Rows from block 5 of a small image embedding model, named by matrix and row number. Rows with one number belong to one neuron. Each number is 128 + 24 x the weight over its row's rms, rounded and kept within 0 to 255. All counts start at 0. Numbers have three digits each.
After each neuron's rows are labels from the 100 images, of 14848, where the neuron reaches its highest value: "responds to" is what is common among them. Only what is clearly more common there than usual is listed. The data: drawn human figures in many poses. In brackets: how many of the 100, against the usual share in percent.
# fc1: MLP up (model.blocks.5.mlp.fc1.weight, 768x128), inputs 0-127
# fc2: MLP down (model.blocks.5.mlp.fc2.weight, 128x768, transposed), outputs 0-127

fc1.10:105120121121073142131136112125125128124141145111118149060134118103135156137145118135115110117151138181086115117112170165127126085115158159100110115118153173131136106122152163089131139133135100108106120065122163114148123132108135117120108107088144177113126126170142129187104171100147098155126090143113097127143133068107129124114144101150151156145109135123138131165138090095106125138149
fc2.10:195128151109126107138111149109097126122165112139127108170105129143103146133091125114140143120121132100135141129133113076121119134130137122146124102121087097154094154169112125137135097143161113136143153136136131145104139159156099186129138112173109080134119115080130128075124138178149132122140157079132118141128091179131096142126124153126083142107146145102174123100134175116162094120115
responds to: lunging (27 vs 6.3); white top (27 vs 8.6)

fc1.17:152119156107098114106130174139136152133125145147119137107136143100143136155117096142114134106140136117125080136096130076088113138094127157092105129092129091134142126138141129113126112099113144136150122121141113209163153115135136163165111109118158142122136131130072131107134120126164149147093123158145122121149135149095144170126132114123140118113114215170125113085132131114125055132107
fc2.17:148131103172176144116106102126124110141116150102187126138128118137119117128147142134100128118162152134089145124123114123163130107143110139137126136151109131149189126186130127091157099203092120098128145109156105141139094114127101131085083126161090137167090135117132121126103159133108114154136106120108145147166118154130145096116077125114125148109138102082129172120138158155134091123124
responds to: lying (37 vs 6.3); teal top (36 vs 8.4); pink top (32 vs 8.7)

fc1.397:092109147138103173123126121093152178128114095134136117127108093114137160098119128117111128106131153166113159127132103062142130148125119136130121134096174118177107182124117147152147144113095143109124146101135141165110125148149102125152122135146109092104131086125109108121104094132133133085133158128154125092106126120180145137060117114106145129176135158139159170119122147096114089142099
fc2.397:109148152126133124105131123142139122107132123086164153110140137184136154144119151156106156100113063128131120143118151137134157119124134164129123119158140138121163090154138095097138132137119095123091132115130095095138157143147126180100114111105068103123087146098171139122138138133141158127137087190106124164130120166111118168131080154140144111101148093126159114089165108128137109156136
responds to: pink top (100 vs 8.7)

fc1.631:126109149157106073140119150171160075122183161144139140105160167127122143102131124063153116114174139097150141054131115129110146120129118183146094101175109114151141134146140159142103071120114133112139147113138134148118110125115154134111121138164128122104105133133150080131102126139092119129119151108168154120154141074123120094146144117122113108131132118123148110105112105131128141150131
fc2.631:133125123131123156126165074114133146141094127158129149078105089116128143153127112156138154158080122161107139180171154119139110118139101122147144162126085110117136086129105149128135122103156103127098086133130109132099149133157099141157102108107101129141121126117161138092122161135131119135119148152094138153147090146118162191100106143131144133102128171155092108099143131165083088101140
responds to: yellow top (92 vs 8.7)

fc1.156:131152118146111165162121132143166130117144163122131126117109091127117103120161130126106115096124155136143160145092167128177169099108125135167095091120139113168112147147131108177132084118124140172150140100130168122106133139120083111130122120163148106132140115165120108168094077116183132111127098151123093112107127093127126101107126142132147115116117147106157068143123133100095106177119
fc2.156:150096125116141133106165099106155149180113101132146112163118129159109084125104101133081120156152109092095117128211109152105117144154149125082132081120120094121089121130165095125164146123109133134143127144094094143139148100131118143131115110111109107147148120113159140149151155135110121149145159158140113137120110119121137092089179139137118111118179141143169151124092105110112152141149
responds to: black top (100 vs 8.1)

fc1.150:132125133132155117098156118140135173138141127106155108098113122139145120109155126134136108157121109136156183099097124128131161085097151105151151123123121101168112126146171141152120090088108098127099129162100157118124128115123116122106071150136138158074147177109065128093127091154135151138119112149141096106133156164125104097116093169128175125087140098139162109122101121151124124140136
fc2.150:129151090111108099155162102110115126136157112138120106145143127163116152124113096123090093125122124092100051110161119142119102183140145156139109150118129114074127135160126120159148171121162101154154136126094170161119140115129167132148115126155108122144163094139142167135121112130105122144094152140138101130121091119144154095112117121135101151162104178134142094132093115096141086114158
responds to: black top (100 vs 8.1)

fc1.128:105103126144118125101153109152119119115177203167157162117153140094160120057133104085137097148136157114127152116148130123115151112121117123133106151127160113148156097112144154175078138141124124132147156115158139096153144080119134119154119120107121111105143150118138085143079110119110100144131149064140154129151076121136129091143120137106101130123111126098159136119119112135118094135146
fc2.128:133123106102108163172132110163142149135093111109109142084131117092120115128152097124121131146137176117123145138113142148132099108140112116119153129134097127117097075192154117126143127090147110144104124138139108128119138135144109146152130128119140168137103035093119157063146143158117173128109136172106122135163135138143144109102129163153114148095155146155137152086122127147106113105157
responds to: yellow top (51 vs 8.7); purple top (49 vs 8.1); red trousers (26 vs 8.2)

fc1.93:143107135121131121131129120183121123177188099122082134118148091139115145141153104100093103097150129133175135152115166177107115134139097167120149112131123116127126147117163073116112125106112104114099105101155117141127093111065154143141136116130155105121128128126133190127102136137129126088149127130119131129147115129112131135170133127149123164104096152106138091070177088136142134151116
fc2.93:143158123121150179128113105125187109089118164148164104136118195120124152090099156140136132156105109141132125104132138088124172113120155107137116116140168119120112116131119159152112144128157134119108109140126208151120171114128081126096111130090129126127149135105128109117133093096104124146137128129127127114135130155095119165115130117108086113130165102147083142146088101105177162143121
responds to: pink top (36 vs 8.7)

fc1.556:122166117147108107114153141161115148122098121110145102134146129080100104098068083125086069150097158170123098122123122118163146145141135142101121137151126156107111111143127161148095135123114087095162140127104084138102127147145126130137087171144114109120157129089126189127124135118115133120122136137140143148128096150147112177074098145131168113136158123106110108119103084119128135107155
fc2.556:105092122120104174119103122121113116155172121123118092115104141149136129130148163154139128121128111111147133092087167087114162163130114100105176109110127156139124093088165154137132168129154116169115136102143154176126113123083138117156128145141136109128074113119125117114149170131163144139120139118156154112097137116122139082111150134121054123143127155100126122087137157102151163162113
responds to: purple top (92 vs 8.1)

fc1.466:143110079136111070172134114142152143120149075139152099096129096114114106154146172080133137122128161117095149137107120135130135155113117103080159106149138134093147101165116125133117085090134122162086163144126091132092115135167154185144148085135129154105142124099102117138144103160140089115145130159101121129113128130104125113115115131140155160142139126144159145093139134131175130113100
fc2.466:096121159112128158137177162141193134096112102101121147139146161152105114122141177156141141136137118137138116104131103156080087123139099113106131147104152113125136137105125109120129079174134143086160136125097117134140102151144088134126099139093119100128130115171124123101103118110117155114139148161169149091158164123147150128110149131148168111092109096098104149108121156155103118072134
responds to: black trousers (28 vs 8.6); star jump (27 vs 6.2)

fc1.255:099116177123124132119122093128137145140128152110169076154172130085153114133111122139151089083134157143112084140086103148145138100142101183136126099157158138122171131190108175156146141118135092108134112104164146156123133155139130101157111103098136107143130106099091129117129119087133130117129134110110081115108081094139111129127100154116123134127133119175089118118103149126145116126144
fc2.255:116109130106158121107148139122121139092159118101112117125096133149145118190121148143155128133140101146165142100160125101118142152132194117158115131090112115199126114078107109122095120086127164161072128127113114102149125067123147143135138092122124151106202107132158115121125136156163104149133170128144131111130150135126131140146127110133146084104147112136146117105118093113116158138123
responds to: blue top (81 vs 8)

fc1.453:098093114150146117131113116134193140119109162120132145124150098082087131165146091108143104108115131115117079146137122135169106113132133158111144202132068088125128157142112120104153184121110159134131164098122147123100114114141120165136083118122113109092136098109138170098106128148154141128138121133118127148127123167101106129096105117134161094143160085153126135126099126104125131110106
fc2.453:158147120096158160139191147120103108139161150125102160162115164126138143122117130146130093116094129136115135105106170131165128121137119125122099137118149107163134169163118134121110078122149099137137140182120102071150125108151120139127134133095167058076077156140128083127115161100116116130135164163089126123131136141092103104122125095101131159113135137125130129143112128119100137153114
responds to: white top (99 vs 8.6)

fc1.667:134142097099169121104073130093118118135097118164126108140147144136087129180137104113108148139182123124113110169149111141167149085163134133157132147127114106152132140118111113143115105125122100162086110122161071092087131112143116147132113114195100110125152104122131122146072134152150148148162090099121155115116121128121130155143114107151072130122142146120105155139134155121120113168129
fc2.667:138064112112146142167125152145101150102138137143112129097132090137149130110117133153083092130140082137137143111150078136197146134096120153143133160114077139170100123130162129127144113179140097105105122109145117140146095114163135121113133125112167112127088189119097137144089119130160153099118113080112113143117129080145157171127112115153131132144131153139092120122139136120135152141123
responds to: handstand (100 vs 6.2)

fc1.354:128114115159118165124103134112182116138098085140161116151130124166102178115144104140119125126149129133148171158126141126160127135097122118171100094129166139107127074110144131086155101142151100129145114157155142154138115146116114167121133113115080135116089167126094124138100109135123130144173133101151135107134091090129136072114109143080134133137128059085105133097117129125115122155140
fc2.354:192154136123198161145125159094164142121153128121107135129121150119098110173119076109139105161137118124091105139117128155103105145107130111154127125149126093115133079113109125101102123144137079106094144167126137135100164089130145100157152127168148089149136147113129100138143099135127119117139142144111125170117122129152136137121137118102154112108104161056113123179127145116131133168124
responds to: white top (60 vs 8.6); bowing (37 vs 6.2)

fc1.320:150118129113124088140143121155147149124103132117126101099142124103136131169144136160137091156121144135142116109176173096151148161108084130122118110134125076164131135165119139125167149115122142171137119130121188108133101089107135066089120093130123149086125117097152109144127094131137092166140152112127168110128140091137143110111081143116108159147153105161112114132138192105133137143129
fc2.320:114141127140112128145145180124127116144143133105123108145142144171137110143122137118135104126134132129104136131113117123078139163144170157185124118119121111126126108110100112186090058148141149104140151161175107167080122141154161126115142146103110136150109121126138126110129126125114140089137132111067084139132088204094147092125155143102116104126100134128147140123101092125150128087117
responds to: star jump (34 vs 6.2); blue trousers (34 vs 8.4); blue top (28 vs 8)

fc1.29:129063104143138111139183126110168117112110157129117118121114136084126120106168114162126132135150111134126126097170090133098119148100137168116112159116136151143153110131131141119058126115103119141135123132168131143112092086133125124120111107140122146138169125121143052124110065124155125123149131066133170121139065153144123151099112125164132143135143151117111137141123148132134132167131
fc2.29:091144104109097166138136094130109115135142150159133123108157156114164122113142111094084130137128131122178101099125155091148172138174121077166144144128105097107132121122116171142100153112137113146106128139140117113120137141146137146108156150157155105175139126131118109072144113153120149103099147111112168170124102119156135087134140145173145134160155094116135162114167083103117163106120
responds to: purple top (100 vs 8.1)

fc1.152:146129140113137141164146137134105152152153198129117089146102094131095127112133111117125152161180130107156144138104159119152155118086152113118131145166165106113139091122117086125123153129113103138167178097119181107109161110099162133125157135135141157130114141136096121096139122182153116118106156166112143122127104149100147092122155120098117107147133157104128116062111159114128118110122
fc2.152:122117125140129130113136133158114116133136041144189127110125151150164111180098134150126099108074117124120153127139105127135092166131116166163136140086073148130133094104099127148107111158108140121108098123112097111134107106133109169145111115125156073121148110120155125135128127148131161137136126091101109156168109111142113109124127135168147137118130142156159109174147132186134105138151
responds to: handstand (35 vs 6.2)

fc1.661:118132124128103130121144134107122160092138134122128123127106128136133130120097081139111176163112139117145132149136143126124116132079138087166069139161095090104171185148181148128088126156146137159142143112135115117113138146132124123094075146136142110148125132138102133161121111155154138114133090152157106114122147193129154099149129094110114146112132135113150138139142090114175085189106
fc2.661:131113162111103149176158122098127142146143118118135107161149112185138135158168171105118130110155111114138107127136094103136152117105127137120178125135144110139090115152116088127150171131144133088107093111093091148129129091106124135137186140135129119107115113101162100152085125134118090156125160117114117128126116116131144116101157171175141196131132131139131140099087139100092129099158
responds to: black top (98 vs 8.1)

fc1.309:125109121129120150122143145104170117130132183173131131107083118118131139104113095126139118144129119112100099126134151134102109104093165139120139165125139145156140149171100140132109158104123173148132193114112101114121169152096119127156078177138157142097135173117133120135109103123146189120111150155157116132126112103104158135082061088138124125133119116118160165118156111132134127152128
fc2.309:114129102106129099128126107128125169141148152123099154148135119142136126147175120117137100114119128188098147090133115134133114128157120135147109095144128128144109174124125140109110135151143143119168102194152109200109148120110141098098105104095105060134070095120112151151125151131112095160150089149113113120132145157113122138131168090113119135164148114135133151159092146085112138138145
responds to: white top (74 vs 8.6)

fc1.55:138137121105177103116092089127098083127146131104150126125117096133109117175124166131105131156100142149130134135124124166158137167109144108136149095121124149097166135137135161134124153141106129132174121135114117132112158143175092121106129156146143128189086104097087156139122104161152143083137134140167162145135088114147132180118067131144096122116127115148127136125101134164100101120163
fc2.55:138089132089146129141152106137107150082135087149121153146067133102137143102139132146081154122107146103176101138104101144090137094149118114121154137165147094182131112142138139148126108144127101146107148178156146117141147151155159079128099142117134126108107156126152193092110087114134122152141127109080115114116104157118135113148150153142100163122126138118134113144120153098133139168099
responds to: black trousers (45 vs 8.6)

fc1.712:147079084148117128128144165112146133151151140145134112120146136135129100105130141156110121126145160146133120130108124123088147128082173116121102144143104149106172123152114155102156115115141078190132145083149167116136141157095151139068091139143128104137149131127127131106108117095154144149084123117152127141166113134128145076117170140145118098101152144087127123145149143138125057152148
fc2.712:093167152072091113133102130124119114120116135130080140139131114130147099114124127133108099113199140117132107094107137103136113123122144133166131115101127083118073153155145126138172139134115160128120154132116121132111145103138112147138185119123102157096167133114142110097099109172092118175138167119147126106120092130126106121111152127187147189122141134151133144161108098164125151107146
responds to: purple top (55 vs 8.1); black top (37 vs 8.1)

fc1.621:113155145100128162108138128141120175101154107091140122103093131150101115155114161102143140121131147123148152123167116119145136127066110138097152103156137101173110105159158139142133094119114128097104155146125179135129131085131140131074146125104071171154117098139100170128109139126121178171140110152123145118163104113119080124128109126120110102143147111152115127087135100129089131162111
fc2.621:116147156094128086143137152134119140126167130146170120121193128125105137101164131128153092104158114091112134116147131141130075133178110129133166102143136122152138173145124170128110129078133146120096140118149152171088130100171135103142120109156119134120108121133116085128152111137123118145169108141153115158140171131112136117131120078085119096139103153149068097143103099131107109109115
responds to: blue top (100 vs 8)

fc1.322:094124115105137102136108108128127163144171084124129146131124154090130152137148107140099085125133151137133141141130117175114139169130077126105154150122151144128086098083135113122166213124148118109152099114116106129145141104130109085142154102177103094093136108140100129127066147133144106133129153135110107117128095085137130138152120138149153139118080101160135141141133138170145099120117
fc2.322:146107152122106165117133166094126138108130179111109081117130118088092100136170133120134118122132116136127119106145163099129170147086138125161083143112145185136167160121103155144115097130105147083094127142146135129111151126113108146126093128132119169168136154105152157124096140118120159154101067127144104136151147165118109114114126121079150139173159130119104148110121086107125112155141
responds to: blue top (26 vs 8)

fc1.433:138108065153135103151137173112169139077130138136122096078094111115144111115109132143126141163146118123127131134130115114120134115090096120137105168108167139079172122160111142118132122094118150178099142101149098162133130128121091119126121099149139144142130160130144102155155093087120103130132170100156136165153051117150146148126119129155174120130132140123154107123146134143163122123160
fc2.433:098142117137126118158117094118111117123154131122110139161160152130121123099147094133139089070163129162124107122121167080102150123148149111113143116113121159155087100109134168130085172149129087098161131126143100103101125128110091123119143178130164134117145082087095146109097136147126192126123144123157134134147134138134134142123142140141088119121122187108097161165129143108121169111113
responds to: purple top (100 vs 8.1)

fc1.678:143081105127134080107140092142138092143111119135094109131096086073107165127125123176100129138134138110142134131137111092098166107125150111112104178114135157136134064115109151163169141131113149172161120134092145099126176092127105141110087109140116115144141096097121118117122114092136127159100164158130178132141125121152151120129173127166118137138134121089100124123150106098126132115130
fc2.678:114127098150120106135125164140088147145140177158109126116121145121085058107134110108137113125120158136147131113089105179132106166117125186126147097129113109073139142137154117099098126125130101094104175127124134165118131151143134174147165150136130135124145152150102090125124155145099074112136109115142138141127086145163143125099124120185122154091143116137157169137128121139128088131116
responds to: purple top (78 vs 8.1)

fc1.455:108104127108095125168159137098142172116131138097189132144113146118103096117107109135100141123118133141144116166086089121176132149149139111140134101145145160109117132135160165131147152116144147103110159143113093086110087105144137108100069111168112108120161160084113113122100153145125111110096110134118157146089105161183115110116131116159163156121166114132136091118107109140119130129106
fc2.455:114119121069142175124119070141163147190141137182141122121140114170101115126130129124109104086115109129126067100185088116152117148164142101088135132109118117102109093125135122136152108103129115161158139117120147157100129112145127148151167127136153124124081118124123106145121144133109112159157129139144130073124191084147133142145134099111121120124116095147114136147116106149130118140103
responds to: black top (100 vs 8.1)

fc1.23:089118106152164122127161129128163120161135082121154125121142090113147108135092163154121097119129123143136142131137134131084124134124135130126127134134135164124124090121128102083123133127136138137146125130156100138144144115140136152126119121177131088155123081096156102138075105134128099119160163081140136112131093088137158082155065151122177098155095089091144094148139166112155105113159
fc2.23:130162159114137145132109081166132128125111153095113090168119104107126127172206094115121121131169110132102102080146145108120135119142124093142090112111182138140159170108113141116112113129093128088124111128136125102156133124134116132100111114120111155126134154155116154094121131164121162166115113169135183134131146112131135158113131118124101149119114108100098181099128089104147149166122
responds to: star jump (33 vs 6.2); pink trousers (27 vs 8.1); purple trousers (25 vs 8.4)

fc1.492:126138098122139154040177114129133114116115086146145119145141127099138149113133133120124083111126153099140141111136146101121119129150114143161143103121117142136085107123106111121124117162098128098157157114144123162103165148132141169131096131194104128165136124108129133117098137157136123086088148176138180172162124112132139169134149121107126141132062140117120100098115118146104108148113
fc2.492:122119143107119166181105086154136171111140182161127143099140107108142125128072075147113185105124065125095135107140157144122119163103152132152130141137106084136158150137164155145124111118116155147073164139127102135154149124125116142069137101117155116099116140122082147131108125116119143160134128135133069135147107143110134115109116120142137110132143109149118140132143090088120122143136
responds to: star jump (33 vs 6.2); purple trousers (29 vs 8.4); bowing (26 vs 6.2)

fc1.172:164098136151132137109135122129113136073141092114126112101141146146132140150119123083178081166097161091146121128078119088112154161136124132131168125148096166110141103115139141113139143134119137122151097167121172179135108114112173188113116127126155143114137131120127155120126118129100134135141150098104088117087076133108181144129145135157132143082164123126098117091104105129126131129131
fc2.172:134110115137133205173114118140193114154137175137086138132128133124108113171137176176111088109129116102113115138124105145141123113157145125103093123153108078104096148120131149124120107145156122153097115099157096126099143139124149095163124119093106100173146131122074096116122104139188110090139122119114128095121163122130142126122141147109103114145128147130115139147141174156122135123129
responds to: lying (70 vs 6.3); teal trousers (32 vs 8.6)

fc1.582:145098125120147123140120149116145156132177105107124127142138152144104078137111109107117106111107145094114104160130114116121118101157130149168205102127126091100105146144082148142112123137157115160152109171127107140088110082133155153128140105099105142154120113131165140103110102139121133144098131101136100131069116160120186145091123160109163145107122100124181135133155137132132123085119
fc2.582:100141103175096150126153132136165104155131136143138160144149177125132120155104158163205100115072144106103128134113104131149064190123116130142101132155137154096119128135116118118136103089140144141121135110085129148120132113112107150134105113086103132135141149146114088164181109129121128108128128149110097105149155104132119127112148130158137127129130143118147108121134114167093162087085
responds to: lunging (48 vs 6.3)

fc1.686:164084153124129121106135100146085097155155130133132120132101144113129137165154112119098096117153092156104119131087093133138092159076134142099116132144110094136140118148120150120141157168113161129122139160118119105106155155123157115083078137138089099118106092123135144072163137122113135131097174163118186104119062116144137140132166111102098153115129129130119133129141148124103123101132
fc2.686:134114152161149156143139138125118162118126133152134077070184142144137127069113118102137120133103127123179108157152105129156134133136146161159149120115104101155095110116121104147184126118125107160091160136128093109129129084145129160109144116124160098125124139125098119143143075157185131118153105091156080131151113143110098105123102098162146126115129091130147119136154129162107112140133
responds to: lunging (34 vs 6.3); star jump (30 vs 6.2)

fc1.220:131148163166102138118114112120181156110142135106178126119115114139098100123149174152105126129116153101137116118104079174116143126120118145140085125169149122150140136151115152156150103111175112121118153085126132130143108092170111124114080184103148124086133133112151141149148143142126168121150087104131100092147113126087120133141120143135100139142119206119146103108113135125153148101131
fc2.220:120103112098160117102133158143088142162213117086126114123078102107129130145121169132132136146124128114107145118165114122134131156126129110117097135100154109112125115138152083100131128169089148153136128159116119147145186133140106138150168135124107157155129110104074162129108128132203121164108157145146147121097117123142077139134129137125122120135117093164095093118127121098126116134113
responds to: blue top (74 vs 8)

fc1.379:140114122156098114139106101117158135088170103166145097096148092153126135116102138151138134152164116132107107105093123107072143123134110090095143168143115114080189098134138139133140114132140154160139173101118126139130113133173045165101120091130116158152183139150155101147123148091101118119134106114119129144133112127148122125134124176133143145142121098125127134137095119125145130151105
fc2.379:124146106097176164102168141111141090136099159106115117137151108107119095128141103115129160127140141138138095105112162124135096205098164157097123129130149181142118126060134118151078120146134112107131142122139131092130112115086155149153149155136120135147148092102139132104139084124153118115148144089141116120095119125146155137096134119135098123130148154100153153094125131084163130146168
responds to: purple top (40 vs 8.1); pink top (30 vs 8.7)

fc1.199:169106133112135112102128152133099123150168107173120113144127131142166145112170169086080112109104112120075119140120101140156089167170112154135148077129112159114147147146149127110121128130118109161122146149100090160135140124139120135115143117141150098111135060125145126137101092171106138106159171156111096105101146126145142139110132128165117094097144128134132114111146138149157068111125
fc2.199:118165138092123163150143141148140134120131078159144152145168124129175120107141122113116126160106172128158123105119141151154139115136093129124143122131057094183099110122120119097098133129159156114105126148139111154136149122110144119138132072111108109125092141124095120112119098130160152086088152139157112126166138129120161120128147153105116139111152174091162111122151157119119127081069
responds to: black trousers (86 vs 8.6)

fc1.494:143107135128135105127180137137123138122115158119140160124106128143140131139133081120158097102168143123091142131139104123143149108059128153140126150108150155081174125181112144117111119111155115138118147125134149119108131140077083103118172105097136131131136199112166137124097101103143148138162089127120106099125125141131125089116124129123165177091148135154142140100136158115101185114133
fc2.494:133102121070134155132132162124139147141150085148109099118132119130179117181107107143158142144133134129128133085112185163117140133167136097161132121146182115106142167127167124099142117123123103120136114171114102108120140146102100132115092151110147059114111115162117120120141154120166134101163143104102129141102143089134142153108110122125108147136076124137139125130144118114143062094134
responds to: handstand (51 vs 6.2); white top (35 vs 8.6); green top (28 vs 8.1)

fc1.637:129109142094158125121109142162148092089162154176129121153083135112133133132108099165128166101085116099154106135164134107140118152146171142117124099123116137094140142163157123119101105126176129115130110155141129180155108154126129133096096134078132126130111161140153115129124093097101139117117087176116136112179147171093131140127142147124103082115172147130086135128131140097136105143109
fc2.637:114106150144078105157148133137096170122125114072105161097147135112172168158161151130117102110131162145161147123104128126133132134101114099105103141117134109143131093112105106115203127137106146113125136096124122101088164108145143112135121150177131155111142108130176135115077163148140118141121123100113123103129149125158112114165097102112186142148082118151134120132113174145132111116145
responds to: lying (60 vs 6.3)

fc1.0:169110154139126138126114116128173110110153130130144116107093121137119137169142142106135148116100171148143089128120145124102116177144096086164163095129133110136134085174124121121110113083085084152093116127105084124088106135141086144161150085116097122112088134092139138135093126155129133155115129173128125085101126135126136145142156139155169136116146122127125095136124156174113095166134
fc2.0:129148124112120146122113121123147140123097107092160107135081150138143127106163133145135135180130133117117134129145182144118114119115105186103113166189149140129090159114152111112109101153150121134133124135141088125132113122104162170138149153154120114148127077128102121131151099147105081101103163092148119185146133141078153101126140139102104108086115109076143172133118125138128141146092
responds to: black trousers (39 vs 8.6)

fc1.154:134123139120172083121162153121144149173167112108138138132135144125145168135126142116140126061141141114107128117108086153114151098121158130152149118140097099113115125095125144131118117139159131105105130148103111136078093177126128118114158158154139116119131091118069126129119116108168136116128150136121158072108112135150111090087108161173150165131094126116189094140109130096126105100128
fc2.154:150148110133084170110086124129135110092102161135129139157119147138092126131146162174116138095122156099116107142107158085106139115109139132118085141122141139157169127119122163135144119100045122133126112120132163132171126100122143123117107143124136131135108100145138098100115082111137089135139159146173124169103113136143204116125108086122122098115152151127110113154149127157153145125091
responds to: lunging (32 vs 6.3)

fc1.53:092091149130091145142119123107112162138106121162123180136145113149134140154168155131146137119138115111144151136075111103102168163104174093129097181117140122116154130123160145130139166108098088100121094145089108161128150113092092151116120124134112139127116137147175136126102135117097103146142088131067143106118143155122136109136090125089126139133126112137176158150086138104121165126117
fc2.53:168142141143186103124099125141126123129072127121135154117116172105124170116099152127152139092120100162067131145138091124160105087105164172121171102138126161102112102102147101111141110129095137100161147109131158121145133113119138107109116122130115145117102106135099099151151129163156162082118125107116127155105154169147124150155163137158134147085124151127118143078155114114141133152131
responds to: pink top (72 vs 8.7)

fc1.757:114104108148147089121130114132105105114125134161144137156126179109112073104099164127161148092128121123165128142112082118088140096140171123064155131157112103072098109168145119173162124165127171120113148128140138112097157109140108121133096152105122128139148149136134128130106119128152143125100130119132144102157091125086158096109144147145146170176148106127114127097150110094143116122113
fc2.757:102135150121102152161132142118163155132153152122092104104114111110131159135117117091137146100165128167143103087085134143156129137119119120157139119099119148159200119105121096121122097101153118121137116160130128130127126166155129123127150109179139151077137100139144113160169096080102107157163096118102148129131115088170142132138126082087137124106109144105137108129107115150138116188107
responds to: lying (56 vs 6.3); red top (53 vs 8.5)

fc1.68:138141159099107146131120090157127179107107140115145090117148148115099141147124129089117100101127154109173169096095103129161109154126086125172115104157125125158103132167095148137103169098137116104101120101135138127127137147108117090108144111124158147099155143153131121121130169106129136119155125148090070113114121137117131167106157157135109134142132103152070131123161157115105099127188
fc2.68:143115146173140125125153156137098169098151129111139108124128132152146125152139151099148147111095072123146100144148123126106117110162131153128172114102147104150161147139109147097107096115110138131136126119149130134152097091149144086129130127139112149124135107108175123137147094110152100102190124126184181149089076155083130091109172113094139127145109147139134081129141099125105144101119
responds to: blue top (94 vs 8)

fc1.207:092116135158106154161122096092165091146167137127168105117148140141164169107148157147124121142118130149119124087136111090146100104149142131101117125093143104135135144082121143145113148140130110132138141111199158121135114125114119069121119067127153133126109137126104121100082082100135128159136123137101162127164067120136108161110101174112106151147134146125164118156134142129106104119111
fc2.207:140128123120128105132136152177165179123112121117118132110126150136057114089086104129108091104155128143101133154126112172137186154158128109157112113119123126121139123132189148145143118118120136123128145142109113094102123141119123173126160139134115184125152096117145140116151154137074073109139147081159098132127116152169131098143128121143170125108138118130122168104122102077110124111121
responds to: purple top (89 vs 8.1)

fc1.157:145118133120169146124131117150120116087123139131138117093129113114158089124155122089156109079134106166103130101129123128167125097143137133121125131116119102151082164130112127151136105112107147165148094139110142142170124144098131100121127161180122157117195147102085090163127116152133144107163111131148173149184161173110121122132113148138176149144137117089108133089110112121168142118145
fc2.157:077143104141130153122127139103172145176141111150150126139141137130130130117098092147107143162158110148131075133162114113135109156150135101137141109120132162090183134131150174124151163161150141137148139118118160116128103085134144119136094128109111091144118146123113126091121133111115113165117098131159127121092127105150121116169086097127091077101136056154177108109138108140096135133136
responds to: handstand (30 vs 6.2)

fc1.332:196149125100135125114127154136170122123166112139073107161114115108143133123135128142140132134139134127158182130142136113122115148110121112112135122112141158168110131108098150149172128080142074103091119082112143146101090159119112125129154158139156096117142193113155122134142120147132168144142125119058114118122070108142130137144116118128117172138126096111129148091128143130127101162100
fc2.332:141106070189134133130092099110136137126125136108116148109129170095115081116119180124135117129091125126046136127100142139157150111111152138155110131152122108094164117123136150133127179106125183121162136108101126131152154127136115122136089139119174078148106120142132103146113124096128149141134125161112122139116132124070118145139166137113167117140146127161107173156115119132134168123110
responds to: white top (100 vs 8.6)

fc1.308:173121178137107120097139152135119148113163125143140112135123144165146140126108170119131165083093122117155115103161115141124117126115089133171142107163115113088150062169137094106163117087163110148123132152143131152090117155095127111128140095146135125092072088099113124161139099136123088114159141169120113116131102133122137121130132154139166127107126138121102071121109112140156106154126
fc2.308:131130109103153128158116145129242153171139135121094108160109081126137132119163135152134147145122154138083110160129113155161152143073108120136148132141121123147126139115091107059084163124143128149134093127115127117119141104120133149177157109126101137127121110131116135137109117140124092048130142108136102122141123130156140160123143129137135113095127142094106126097131114131123114124123
responds to: black trousers (63 vs 8.6); bowing (26 vs 6.2)

fc1.704:109098118136134182168137100123079086129089140103118134172141099112093155125119116144082157112155107121137143137122151150143141059118175096148087135127146106111150111109172146161159148091113136099116124118117122126112141137134135149106121108158093130146125103164174189121110117131116127132106112123096145146151143122164145119142094128089108112120128105137097143143136143105143152184106
fc2.704:129161153103184125147109159155127146155134132074150139086111162164161101114138109114171139151127117129076139142089085155136114110128108140108129137149108145115150113115136091128114154147145087123122127131111133148167118169124109139116144132075155114149145118134121126110144114182115146099113148135133111108081137112153147122152144060143134107090121121108120075084157154149120162117117
responds to: handstand (48 vs 6.2)